{
  "encoder_arch": "swin",
  "train_examples": 195000,
  "encoder_head_dim": 48,
  "encoder_parallel_block": false,
  "adamw_lr_other_params": 0.0022,
  "ema_decay": 0.999
}
Rows from block 2 of the text decoder of a small image captioner, named by matrix and row number. Rows with one number belong to one neuron. Each number is 500 + 40 x the weight over its row's rms, rounded and kept within 0 to 999. All counts start at 0. Numbers have three digits each.
After each neuron's rows are labels from the 100 texts, of 14848, where the neuron reaches its largest size: "fires on" is the input token at the peak. Only what is clearly more common there than usual is listed. The data: rendered made-up planets.
# gate: MLP gate (decoder.blocks.2.mlp.gate.weight, 512x128), inputs 0-127
# fc1: MLP up (decoder.blocks.2.mlp.fc1.weight, 512x128), inputs 0-127
# fc2: MLP down (decoder.blocks.2.mlp.fc2.weight, 128x512, transposed), outputs 0-127

gate.311:496511499489516499520497533453504575497498483513401506494481478585578500501551491495480498515539483494487509542510532521445498511454452508523534501618582530514497534457506540524473430465496490502460514543496505491503507477505399507473505521494487402507515527492472496508488510574470522483517535498447662507463477411477586494531512490476474487490482508492388420451513495506403484516479
fc1.311:465473518442539468578513518474556541472473515539481485482540493553462461463555500554497494526585456474505555545458555486500545477556494497503555495547557567549506533521508524497484498420467501503471500493421541511489544502503473502421467527456554429508504474534528453465528559507497495483476518493489534503515496349514503481586565470520471486482486563545453481398481500542396479526482
fc2.311:501486508450498501489453486494477532497507512507507487515507495467464475496544499493539502500516506512542507496529475545490479501449521518513421517516501507487505536485508633502486463502533499497493501491515497490508520516487517556500519502530524444487493561488491516506491490502498465497410503484473587484545491183501514490410488498495507492489487486521514424514500497479509490476511
fires on: "moon"; "moons"

gate.11:469573524514461511548503467445494515504595493478519468482524493562537470421528518564474516450485505507467497495564459478473439530490593536514562485473482550479527441508482482476546469485470438502523489511387540556502476579475480450465458456481501500474542494474503446541516465497435528473524496540557567503546471557553452519623428512486497508538519523464539463472469584530558506499473
fc1.11:480545530540505474527452479487493504533546467518503405477500442508480521486513460507461498449477542543495509463640489563487511500474558550508454505510490549493521442459535481458529492582505431450501509507484529521539407543454461436529512491505427456534537528449466454495536453457520582532464535490459514535483452548551521563475441497474456486471497473418554512486501556592522553502451
fc2.11:483498482508499527490470508398471528456607505502517387502458501518462472518536538513513486507498476520430494499492528588484440526619539527511510448501490494508498549509465461444496483421518493467512519496547511484497516426505523548480524505533520449500457469506491495475493456506463473504486469511451562492657464543504462498430357446500504504523546523484514531463499507434512501478498
fires on: "with"

gate.205:507496511410485491497499492583495438503422490526565522497503540547391409543531516496464481526507487538495488543515500563535520506560538495485471436508552480471495517471593469489495483479545530393506503538471513500540399460506476474451530527538516477505544479490539494433516487517496649479526509459487621497524458511540465498584483512517516488456493509546485508510489494445513500502474
fc1.205:463470513604518472531521505498472528485535506472492512475484500439534536448547445531551517485525556457480533488505475447498482481544518497423469522487450533509500500516403452485589565532481515566516476495504511527457601542505626470511511508462547501501422498479510520475490497461518364489466486532554419473518592512531449529414527449516526518498516510444556499517488489507484486500530
fc2.205:465515439459583481478480544523428481446529503536536443501486445498530529533525580555479487493512468476517482478517504526527504519504527500499542542509484437501517491542550502483486438628512496436486543528522544440528484524513577498539470487459583429522474469518493487521508472483443543528579494499418565477452595591495454519550515447506490494536474472503477490395543540432501505519462
fires on: ","

gate.350:480538491540490476511495515518459422552472447519482459500526559548497621492529495495482494543431572495461502469531520579549442519487475543459430445522469499484478493502551500503501470512520427457499494540531447473530392465528542547518566535486475467504437524530529492562456489490530615510585545429470501548440438493500501512412490528486478526463510414489503504491516458466481506477519
fc1.350:521491519504494488475534417513520492490495536436508527496514526474568559503512495483567528477510452485501479486519475561457527524516483495514610527490536521490496514478439552539530533507474464513473522441477557528470384588510489497693534499537513515492502449486504524467419516516484570509553475518542524525519574493466478489381474548517504481526510475498578533522501513482479523525528
fc2.350:475516511507504492486468492592512494499514506472485612486457504433506505475486471480511453473488528435503500534505481607484443453495455492545505477534479497523508557486551571514538516537451554560492524468498492479482384466506459479593476489501526490498512454529508473502504453477479530490383577512475475488469380490489528536386516538490521505512529486514439478592476463555522489448485
fires on: "giant"; "world"

gate.84:418469496460552515465495494505355494500494484500496516527511511424466548540500529318484520471530518527504485562510503520483554531530479539520486484515487482504475503503476473455452459517515553460513479532558501515522481550482475508325503481444479490515546546471512506519492507506509521514521448504473537539511510456522514561502574523512478546453491484441559547543534522442480489511454
fc1.84:435487482491565473452467510534416507522527511528493498520503480437467542529501502386490531476524552535514454562516491462524546536506489539508492509513472478517474494484487480447491448494529547462500488517510514527528489524479476510290473499431475517511538565465512471534545495495543529501519466511462592513540497467524490526504589538513447530468460489436587565557507516459474478505442
fc2.84:510525550510478488525514499504531553511513476543508458510506513538545473493480411494524510492505530517497506495455493199502487517482485543480508479456485505544497472496527524503497503431492495468484463482487453519495459500470479510381517519529463548495541518477497496546512568482504505485497548484534432545507507504524505493470485517530494511446509507466554574513501491546524501530532
fires on: ","

gate.217:509495503556540535450501507542554460545523462493505516524489535463383661459560517508418505523539524498517474510486537568465548533475533513499378477527475488517474545463479579522544555409477450473492527479475491485479456575495495484501481527536489468478437512476544500492415500498542498437482495463447436501475541478454513518455471492501460500477511438506456487486548519457445519504530
fc1.217:548441504548595521491451461508518484479460531464529499510455474422563509453526506502509452457502559474523493471532500417460577522432547495471453521530510426559448543510434472534455446488508492519447499373480502485498483560499508511548546514548497511469494543477444516482451514481502440429572517553485455483460530481477518528619551475520479520532437478504519448450498479525470480451511
fc2.217:508506538508509543504489515526553520465441492496504472499467491542471408538470480514492492465450511482462480500528497386533489459511477557516477498508474509496486538459511495488523485499486503492543505505512514515471550418538550507443458495435507459498536444520505518504502475534464503491257454517510640473541506513494506520430493480479499497496578542508483545546476495539494492546526
fires on: "a"

gate.291:516496517373520470521495509500575507519548485489503467483549479494423461457520500458476526535488471515497519522550474634550514502520563505521459457471512570508550539525532490462569530408481500515545550620492509471492361502493483430505506514516522459537479519503511553537467482454519531486482535506486528538464492491525508496508507479479490481434529576521484437540509500412548515505443
fc1.291:483484526439485502488498535546645587573460491548549536499536501511404511527509502495472460499525470521502522491426492582563492531501431514497404453480538556541562510453500520492505488507504523520507539552467513478532507507484539403568461477432496580483445470567502478476525510501475486496536480496531403501470525445514525483426472504479460500480506513488414486578509529485498509531489
fc2.291:521481495531477455504556488502485484546617480490478581498488541531541604472514468520492532496496495503477507486490518606514502536448502506515478413515560505500477462502373535513529500522553499529446474451508483491523586523465434485499499501582443546493436549468501494493488540465564475485530522476512404503486471519515544486599441527524506495516452535576453476582498493551492505471489
fires on: ","

gate.365:496530541506491453452507511439529526468511496471441474491499463459501389489506494448524539532543443496528502476478484599485532505504561490514514518501475503446496484484530535520491521450513445524496508473557523510447537411476529503423471526492488504477492519528514515478489507284495354535511506569510445511524527496513459491487562470479475476521486448506493549567519488467517509521508
fc1.365:488521527505556504539503505554383503541506493500549513503524485521524484488485538524482510434505567489448513498509516388502460484519498510522472463472517517522503515511462542506532456503437584462489495537442509508581517607486471452566546488459489546522475529455518458548526532650499450449522522453463585477523488524478505527595444536440480513502488503497456419470454510495512468474463
fc2.365:459513496408491472502533504470266455507503493492473470502579495502520494495500558505581512476504447511553485500501499458453534484541513470496516521491501516493489479500511503507493520475487513462504458488446512505479491691530521492618481492476512476521516500510505483490504513512487383491553489521491476484521498475485500482531502519500503466493504491540420474542515482461476518488504
fires on: "<end>"

gate.239:479389485540430527507513502582558472443501502436495517511503532528491445480500506399496516532522525478517491473464497554385539510473539497500492555468428431542500509526467543516625569436534486470505536538482514490500489584528471509542444509545483453492513478471458552491439523536513443524405476491508514536422503532525581520520507472497530503480529526521481527456503493439481523544476
fc1.239:517595516494566458474479530407442547527526556537474437510470503478552521496501564586527481484454426526484509574529508596596500509538469480488579523518557532480529458515590439479433481511448533496495446496553517535497494444489536543454566505476506477509491516468528416488505485454548562493512503517490425473558484477508440512474472521487478529493479495476527467519532488520419505443474
fc2.239:532587539501480465510506490477457597498528479489511441508503531523474536497516499459508509500492427533524494504479491720553463502492444432471523536476507506528490489506530476504495555511550500520521488489498494506453560501485466525445542493512487524502545513494495461533508515497483509495477501517501561515510526514533437513531427501503490502459349452398577537515514499423461502468506
fires on: "cloud"

gate.326:531578509487560502509525500489499574497488501521448460508490469540493454521624474510485488518511493487484490509548534549524507525453444461485543493569535488479483534493501548487496482415496461490465481492440492527505553448479466548513547506458520432508471487499522556457473531503446532513481490497489619522473541291466466511544472507502478468509490500512404521464521535552492488543469
fc1.326:495475512526543493592510538460452552512504462475441480498518484574541504523561476490496506519557453502512535552456506552423577491490486505549569494574520546530512500503486520481495455451509508539441506553472499491513527472507456506436488527495492413532544543524468462487538542561470543518515555508494668472526463472458565508489598462483428506486487470488420512511503489520418476501480
fc2.326:506505484469498524485471490550515538504512525494504505499523495460479503502541464461543509500512516494540506494517472534483464479452540550488416527552510516460496547476500588494498445572527512487499501506497502484500477563491545535520497506508504447504508549498518530512507495476508434501467503483489507488529489172496507478441508503499536499507502499519495442477486509495529515478506
fires on: "moon"; "moons"

gate.256:490513489516493493479498484514588524502520516453453454497501501501498389503488507432492516495463517496495477453468466528507465526525504490519501491492499511446524504505506520481479554492513458502518513497519526501461521479502505504483535492512501475479493488502502509491511474368463186506505493531484382500472534492518501525474481486507511488486510498487518491507506511450497520485478
fc1.256:511571516493487498444512474481671507523517480533456494518506509475568548491563483549561516490507554496481476482567503476548473525526553482555482440486460475452496478468502519482471523466507480475534469457495543510529602551490470441469514485503512491476484568497514448492548481448508612502465514475444561522550501474496513486689469504496496488488542499528470468522489493479513501508517
fc2.256:514502482492510538510488534469430539487444489515537460494465514532469630522542487569501485463502461542483489512495517336497541473487532484522478487471497502518484491477474489483501401496478542470488512522521518482544517520502544470470506492495513517479526482528493496488506521564530723498449508504546620465522468560496555507460478467506519486517494545475510491475501492538537499504523
fires on: "with"

gate.173:475529489529478563472517558526526509521520468507488544506460471530475432498573445450452528528525482536512558516490456535577583568453545506529478509508503445489514496495579458481396472413493541456491515474508533530489430459450530534492439534459505512553526504538470560600439479509522481506442566484508606500532465548508527521540473472472478508525574511419551462519511536534504470535518
fc1.173:522519523459498426554514457504499497479483529512486439497549531489489508500446542526560484508473514476490441462567565526462409409525475526503483484492512606487515550476448566544610500517485461528513481533485475503500553519539453449494576439559497484447463502474521474405531542470475512520402417503483495522496508448498505477400505520521520478500446496569449536504510459521519563490456
fc2.173:492508522496495481491517494513494545508495501509501358506532508514561558491415544549517493532532513441510515504485485468410446456569499504457520488500507537495494495494408531515488545560485499575495492518566485509477506526496458525468554504564503502496510526479500479439503528508500524508599479501494487511408433457501461489526554597505508482470385478641473539430499528475526507457513
fires on: "an"

gate.70:508542499480448530485504492458495474475479460479472556501431490541507386431501511574487552513536500504512488492561475593462613543512550479577482488495483489492484447551480506491486498349526473563516494494474533463505559528492459462475471460466543498457525512482544481526453484523460539481468507528531584513542528546532484468615537493529526443520525522512498428482493546491530473540451
fc1.70:544489482470490490528534466457513532543426573517560501477532519512563503476504507497565529474476432462445531484417501565470440492496453482459549485507569486532554506511412524520482527552457487536505533526454534491429533527491490475542539454494521567474460485503482509503543534463484440475519452531554427469517514500442438440354506507489551434565490473541493428516434467475486488487542
fc2.70:510498484503520473491519484538578539506508506514509427501552521490580497493485421516484530521532477463557517513488467406508583489458470442457526513499508531516493489466527491504469532518502482560502497493481469508500464645464417496484517474488474519509526517511545472478474513487489571509569503480521388502428491516503463496678499567516487476488390477460546504469495533510486520476518
fires on: "cloud"; "<end>"

gate.335:538464496495529472449491502511335524476527475494457481515454471495513388549545520542554517514487518536503453516494481553486497556483571522509507489514493465523500530498470560480481472383521548509531504485565509511527379520497429451645523482495474491482483511513500546503511492418551481505519523548450554481564527466533568534551479466521524504483531516486489498499510493477520537532485
fc1.335:570428488441521486488493489479472513491544524469497466463502507481533292490516449620482541511480485489549465492496492518513545512422511476474569542525515500518512506550499503472486515474509494464493507477526512498534437522519507484623509489543496580517551518532474504442500475397534444514506505534529564450502484524546559531573553473508469495501524458479499469489532466495549515488502
fc2.335:520535478528476537496512485519571552495408492511505398510484535495478486518487460497520498513484506503487511507510466442578485474381471450507469507502491551477493477451542504473483539306490506492504519475477500502482319616463469513454481484486469542478518481509527488476491524506476452502513492529546494503456497514497473521450441465509478476424508522480505486532479499520468510524496
fires on: "lava"

gate.29:495522471504495537432489537451587449454596481517429526494454481490517481438531476540481547506497543508510496533513529632537546516464498548555547536552489471439496498487492514514456535486490473493495507429497446453508399486515430561598490534533486525506485506509479499533432439451563482501442566453513452484442473562515561439545537520515460452492528483503473503482515486450540477528460
fc1.29:458533502484458586493516509518548481455641491468500537491490503544518428487534523567413525550561509462539523531461512405521565518462474503512585507470501501529518513495465448505513520459475496536499486462474496482511436630513448497553388505498513556461523464538491516541473491520520442486480530500540527477468505542491528433605462487504509499516517483490494446479509504438542462541477
fc2.29:505505470555502530516453509464483468472429504518519614505426476510438474512531578480479475479485462525458500489502523576519464498474533537548503422490498460475481492518532497488494438458501515435519545493486497484531591321509575469408476492485508464481484514489487510517510486523474523527452492529524547489576554493490534512347500485498487518519569525462508526531494485536511477501510
fires on: "an"; "<end>"

gate.34:491479470495631489543493494588470520503534547533549501484552523526532483509420519433509451480499529478486505508456447556473554477523558558524525533475542512473479569501480612484465491434490425522521475500540492527450508534480553477497533495435517516513494491545451560534519475417521555519502528511508519482530562492536548538582415578480484556556462429477505546482507520509458474457522
fc1.34:500543553486366530459514485415511483485487448464456525512438480479496497506576457568493534538505460502514512495546528519542455515485445433461478473533467476514509429522547402520546513546537573507485526504453498474547505465510469522498455521551492456499513495463552459474486524572460460470520482492516493537463447524457452435422589422535522443448543570515513449531489475518530522556470
fc2.34:482509512517460481494510503379528501509499510504506634501428529506515562497541474554487509493554477493549505504496496495515432510376474416448477490503500498491496505510576416505495487546479506476511502499535499507506501497483451473503484500575519489501501533492510477503508531495486455497571513507498478489429378517501469489543659431500503489459572581512549473484500555465507516540494
fires on: "gas"

gate.487:511527506497500457479503534430281484487473505557473461490454526449424461480479517481466446509472532516495477505506518559540461528542572540558426464534497489465489491461531496490517499349525527500532493502553456490523495455520530537466602537499486515524457500500527475552533496507522522515526560462445480495481487525520506493436508496496514521479478516513518541570514468501560506477527
fc1.487:433444495566528562480515491476553561484525470502454472532458504506560484548498455437550468489490516507483518483468557514504467522493530506554501530529486501495526535473501464545564532679502523545498513492508474505445373519500567525610525536542484432494434472474488520496474525522533539510500519472472486540474498510492478506368462522525523492486464496489535530528490480450427497533535
fc2.487:479512557507473485519531527482432475500530459479446526504456549537498502491501533504524537475467438510532466468479508640455447515582514465499503486486542491540523486513525591581525520633513502470467474479545505518519444559503519527636575487544535526516536483454478512569531494520437468460454515479499526525544475510546483501405474485502469502484528422503521483542528435508512480531487
fires on: "a"

gate.179:494418467534464500484502506538506460490479413487470556522465527519495440525456434441505505501536608490479467504498531549386529515489592523557437507483458490520407513470418536504582493465579455481525503533483459421527500499480472523494427485500486496491527509459505565511518482577492473521490520458473568510504490519493585508524542484519542469508553530505461525469511553507599497556499
fc1.179:499588507480564486518496483451505548530533588503531437481513494492500502475523556565515492489450418528506513505519466480613489495501442477468569509521550515489579475501569502491410496510390554511503478452524543549465499536512528479516592519513543511500498495557479422523488484448492532482491505520499424496526510489528430522474432516471462527499418425471533481538496485485402502440511
fc2.179:498577506519492508499519496459492605511524488502502393489490486500451505499534589541475515505523387531524493506472487479586492511532427416468537508503509481488500508509540461518494530472595502548511488467477506492455506478511429511476532499492487515507526509510491481502498498509507525490582502511495532486525533523515405492518432517509492484494359442366552516540503540430459494410498
fires on: "cloud"

gate.271:514503491577482500484501507462499520494485517508478532541459516509530448451506481472517475498467504489466499490544504547490477515483494464493527515527542469458487506498471503531507441455511511467510490724455489497523487434521496514498576529551486486496510594503466545491464495494497566502509514503490482517449506557510556488511484504489479499490419511507491485731496485496511491506511
fc1.271:472516477534440509481509509486463540506526510488488509523418525497510496499501483493496540514517513488508514482503511484494516513427493500494530551464519505479511478514494526513524471476501512498501499770477498479471492491494524524492566520518518533471507483487498544530478496496512484489546492483510502505498473509494550473470516521510502514537418489463512429730498473498510506523536
fc2.271:491521522483506499501487495489502445498528523497493522497506509498527530501488547544478497481486486485520491477497533526517512472522503491522472529498493505520505506506476528508493521471487478498518510853480501493501517514503503517501509503496514494491482485494504488498539507499521485492451505503487424509487505503504500493467512531504516494491510491498474524690490505495487504521530
fires on: "rings"

gate.457:544522469478434476500518500456464416495436540526560508488545523538427522424487505601521521526510492453514501492426509545497563525527447460464394460479505498479529496488482518480563577445469438512552563530402513454446404480514515541548467518539542548464455412490549507521492473494518491472506451462506463527507498550515480467572501518529534468524501490515499483413485485453526473506542
fc1.457:506467485452463537567539511474436519498396584511497527528520499614424459436491503576498493481509453474474531455398520467472435465492496471437562500506514491503542511507452510528502536513500478484480552480402505500525556480515479512537510465529521496468512431515516520587538539547478606473446456472458527523556497496456427446495484501505543464516500478559486451519484468564466490515540
fc2.457:514513489471521470507511494452479536525528503500511495473517509482619564471534468552462523517517473493530508499494482297481531518481503519496521508501529475504533463520491420505489454602491488554479494455481498506542515596495474487520545518500490500502498539478515505494504550480502581489591531485503372476449404508471471512595530573511488500489454455490519455525511508462490482515480
fires on: "world"

gate.383:492520483493475479572508520446559471528488516517490544513437534542456464499520483511501513470509489510488523504544500563489434492491466515508453512502541494520526477489496512483508439433480505501519516430434513482437559475521508507440499510486502499499562488475512501514505507596513786491519490479533535511550462585519506464476502520504477466489516539497487521517466518553477496492480
fc1.383:484534488586440558594532504497536514513557530466520533486442505540525479475467491450498544486536451484499554551439497381495534487453448543436543531434529542539532509506468476531510435531464536517489489478460539495472461551506504524490421514531523501474521447475467546548531486580498638495531469507574568508467496597527535497457507514500508491485480502487539497434487476561501497554492
fc2.383:513524486617489516504449497512600533476474510509518533504368474503427521505501526507429470497485500497461506491494508537501479483503505525504520444501499484512495520502503505519484485458493514507506555500533503481498526215522475482382529509534505493477491501483478520485520501486511580509479486504505550484524529519501518506432521493504499511519502494496535552479493502504512479504525
fires on: "<end>"

gate.382:519452506496518560462479511549457521488535470507532504508489454459586645501472451499526490521506504487517474500490466453572338443544465496427512515502480451500462423488452578531429560461481555444492467488474517502565559428463474467498457480452534533520443521513518507490531519535516586485447504509560557432524547545499517492483518486498504515476510517495513508496452491542491494521493
fc1.382:508501504427526515544453431501529495482496506494524499505508503441432484470477497477535604541462533511543456462421455563544563485540466445460508482491468562425502445546523508480492561490521572488492522506568470535507496458489480467488565507595550505518466460494570535413463543504428553513514479563559421476457572481514441506531552471541532487463512544524505522502508533452526505473426
fc2.382:490465523489544489500506494579505528504535491485505437504479531493598617492498479469489518491503523494497490505504504435523466461707484438459473490501499506487473499506468564532504559519508521483491497526446508498514495409480396465558489491549479493502502500494520535489488506509505546501501477522494495464477613454498551500463619465506488477484403521513453493521496506445507506533461
fires on: "one"

gate.338:490471513615458542497506487486472442507525521478515575475494538487460606497492524569504462467508467481498477508498521537465563509560489528463501494487486364508516495472474514510536548556488514506477518434492509534511656485508461501512557478500483522495433510486540480458512482511492527490536487521520335491476550493464467457401531500469475493501484449522510523444452476521498521476515
fc1.338:480474483588451557497511493465490480516530547498480538510457546522543587494522571513475452477470505494451458472501498504435527475530483531464501524542527388454508487437456530519545514511461485489505496479505535530474569454528450517472560478500472478481430472456545472521485470575482485504443471501521331503454568461471495457351498513462478507525478473504545530499467511510478531479529
fc2.338:506517498475514505503488475519578528489473507488502436496500495484504479491498450512501469486496522517521497495513494576544528484456497530516482537521502513482496501506508477488499484637486502509504505509511509476502533531525554528494479502476514491487488491502485493496496497489479487508164487502505633494493480456477483517519512477499522509508482523473485505530492488524491502512514
fires on: "giant"; "world"

gate.226:487502481540475476475509504456494511517510481490493533522482535506580457506519529541485486499498548506476530509480523538502469505480510497473529512490515499478518506451486492560553442456511506466554484695467516472488482474507518532485574529552519556472508492501475543513491484508528504473516523491494470549449499507529584465480501517470488507498411443474508480735521480461520465524548
fc1.226:481493523562470502515505501504495535473548511469510520483460514508551484439547470513514522502499536463456513478505500472499441508476489527503514530476562494491518451506474500528526465470491489487488509726438530479483518451498535509459561479517514579484511490495496558506504494490509476476544510485510493478495471564499556492503513509490469480513430485482459433715499479454524475531547
fc2.226:493520516489513508505496509481490438499527524491491521501504493507528527499487551537470494478478477493517500475494530492515517469526500489517479523502499511513506502497470539506494531473489485500536507842479498494505522508498496516508502505501515507500491476501494488504543511498521484497448499500498420507484517502508494493453523523505520495487513502489471523693484505509469506526528
fires on: "rings"

gate.200:505471483541481506526506535568383546580522467504449488515478462496538421576577438419425470491520474483485529471465485508488507485464535547475482509495474515492535473496519524519514518483496482555484528504497503492450422532484496498569520526568486421511475461495428578583537482514486523527374529489500586565457538489525561510457551447485507534483467481430517478525488464561482506510503
fc1.200:444450468494510489458476498551420508474504477499507493515492500429492515542482472404519504490464521528525515581504519575498557512497530520498446557483520471507465505538532475476456446707554549457481487527609494527524499526488478505553507553517448503535583536502532469493491447425582482545481526524499499498480498474521498542558503471458453539454550510476502537498538514519487484489464
fc2.200:547492486507542528512499494506633511482490519513501459515509524490538497508468375520504487524525531500524504512519483562546528502453484498510476506501486497494516497511459474482487440721506489496507513532488511505524651440460537522486502517465496505490498518468485474507503500504511509518428506497492631496502471483500527505637528480489493507523443512486556492486500505493500525503494
fires on: "a"

gate.171:485530520516507514530476476475398479497522462512475482543446480490592703467505499442462510480508538482492490472521516620457519494536531541507500480498494456491479499509499547542504482466468497545529498508558499496579507567542456542508581520537458514472468489468542513558467532521507507482388496463485394524521493482474474501405473521521501526499477511505506524480520486460444483503517
fc1.171:510551487534480517476528425475448547433509444452472510502453478476569585477499499448593526496517503484446492491491508453509452570470474459508517491463534482486503456467441461506485463504584419583525477462508565490464631494477454570508477487505510521445486426496454516487492461515469424521425508514482435484554589495546512510580463462459550513511501505460544486464506509485521498528495
fc2.171:507495487556520541500488490506605517503430467480509471516482524557477423514473418457454509499502518517450483503550520406518545459512487500485500434507506526501494508502462440473500501560538517461509533493520500538519583362465568538411517477536467477490431481493504539435499523534520570508550467498540533494464441567515545481452505374491474491502497569477450515566468492493455503469486
fires on: "world"

gate.366:508509494469456457536491478444624502510493569481502475476520489489478359454512510452473545484503476515464492460446483503445507487510535476492476500508535508436525495531492501501460492505505510555523514506525550506442441369503527515365525501510539511445465501525502511494520486409481308506511481542508497480486504501513473514444526486504511499528449495495519506528501510494551530503551
fc1.366:475482506492434449529497505453687470446524485511474472482485497477474471463544513492551521520511455511497515511503498610436454476494481480483517540515511492471507487474532468501470479459544482552493487449533523531445519353507524518376452519482527502451532442520465494452513487370512529536473500539505461473522509473511490533492532466510519499562479485472554559531502495495533527503530
fc2.366:537493472641498518492429488515696533468511510508544530499407475505452511508512475500423470525494539488458509491489498499523476490477510509483486460504503513502521511507475501514502489488489491541495567492551500481481503290509465505387523501523496506491479491506495532474497500509507627510505499495508517496495503525504511515444510482495502529505503484480552545457497513520512460511509
fires on: ","

gate.67:471549500541516459508519527453410577547525511524399491495448446492519523555531456575461536492502503489512514458557495471527482524503536520595408521514487525471515475464516510545451477453525531479526490475532480500487481456474505486496541515532507458539482554532488527506504493490510593545289546447458510519527493534527561520430483472482461503469511545509488470468513484532493492508553
fc1.67:515491492418462460474494537567506542443464473519541452467502473464528507471485467411511527537478515480524516499519498634536521553495506496526507500454512546565509507487595467456503494601557538448470538534545511467520507513501462461629448523494471497517555470485454458473470485490501477493446514526520446516403474500540562502566518477462475494437551569477459518485525466459544504494428
fc2.67:537488488488525470509494486555564512505481524511533462506528519502547507490505365512503493519515529515546512498495495467510547496438489481470506526509497519497512511508501458497489472770531497517512509546491491493504604501459525533482496502486503515494498528485484515511507532501513543508438470494507553499457514467496504499651564476508488490524397496442528492490509501491509512485480
fires on: "a"

gate.143:540468523458556555478460459545486533469544473506510484509496455445519572476436469485548576542473557511554444465421449552572460462530459468443494499504449518445468430533494599508468604446526561467480514469551486513529496443468447499513520477560537531494447517515566559452469511477456544491502509566526517460511584489527495508529552471527500469453477506498493487490515500454518522535410
fc1.143:467526482547439453527554535476544486546452539505506501480502548538476445518561525533444420460529452497458570530594562534410544539460542532554502512479537484583516562464502421505552397524487444526533492535451504481488508570535549496533472497448462470496561489499439444523541492514524454509508484430472466544486420502494514483432452535463505525542499495494490507506496504547483479472572
fc2.143:521517466485485548505493507432557450499456492495502602495498440508412425498512565530501485537501461483508502497487490511466554506300528578501503519508500507508504483493503418492483419534512494519494499478569495493478498574513584505474498504426526500503491510501488482486493522501507449495576515482506470494500389511492495500559382549502498526546585499532521532492498502529501481465492
fires on: "one"

gate.174:490553524522466493489490469444522497534597480473482449523498448514547542507555502559492507445505472508446503468563451494437402521534608531515503440464480581480550433493494469465541525504469436481528498512447578515534465557490504433477490446493481458472501523446480452490555450435451479507462487543479555525597481564568453523543424488472511487529503493466530485461480538508545530500458
fc1.174:528446466465504522493513539587492499494411535544517553495518542466488491502456512434533516557505505489562491520437539490551523495462407453475500543524533461517443568527501559528468490502550562528491494466554444465455539388517482575536484538499542561510486477546509527534479568559538490480528482471542453448436529428441528434470569533518491505461499513555467516540522461482452450495559
fc2.174:490502485507505494506500514582515442505356492501494632482517466514498468503450531480476503481511490494528498509521503462513599480413492495487516543499484491498496483504528527538513491484482503498491488510447503501475539460517469434517469496441485503507522518512503515501500534518510539497577504498508430483344600431502524490553696528500494490483471482525472511526494505526484487508512
fires on: "with"

gate.126:489503476496570491513480447478535520493517490487496490437486540502384389470467443521456480497452500540515479508521470604528462497489521491472499518550462491540476498493564506477448511377534436503479481529531459515482386490473521507401514468515501503513521539520431488483485511479452411489476480512469612464493461518509461539597471494462497502470519518433471529463532537528531521450483
fc1.126:501524496498409488521527544480520460460477475521472521549496504540488546551485529505477550485515488452521512574474542541494569526546452486546490493467558508471556481515432566538553526435452595480532522576501515523463487478551513492560473497490507489514475442511567495529515462492540492498522532499518388534512533481509517457304545517534492494492559499523486463534471455491428464514505
fc2.126:488517430493499482503477507432504435482448557544508551506458415505460496517491571527490456498515514520529506504501529593545503492521522473505520562521485492508506527511523520485453462351535478510511497526511511453480320516510493444438447508570531492491524498493494497518508477482502461529579496491498438470401561437484429521505558491498520484549481541514500483420505536453510514507500
fires on: "with"

gate.506:463437490558492547490492486532557485481539570472531504500515530459557579510510538458487469496496502502514503495485485465455513470478469511433524538502494477507497547511530434515501510634519521511468514430502517504488369589512511496610487501509490510511500504462481502401490517493513463476453465514527319495435523479481536497442524495493482527493463467502543532422495499452478508481492
fc1.506:536547499446506468521522502461499526515469420529463521525483468558438388497504444540517532509500482486490519496469506556545487529509512480542477453494522527485508453477454567499475488364492482489524497565480490501503594398484477503412536496514504491476510487524500522569522492472478500489543522494471689500561495537535482504568481496505520467490532515482435455561507514563512482514510
fc2.506:497483472503496500498448503503492500481485518487495512507501468497484503510486566461470469491489482493498512509517505869505476475523508497527511516520492489485511544480505469484510477539489503482527529532496513493515581435500546484572474495481507476480488486512503508476488491508478461503521489506500572499495493485469508495551496491489507507532471531506478478498491513455495507487494
fires on: ","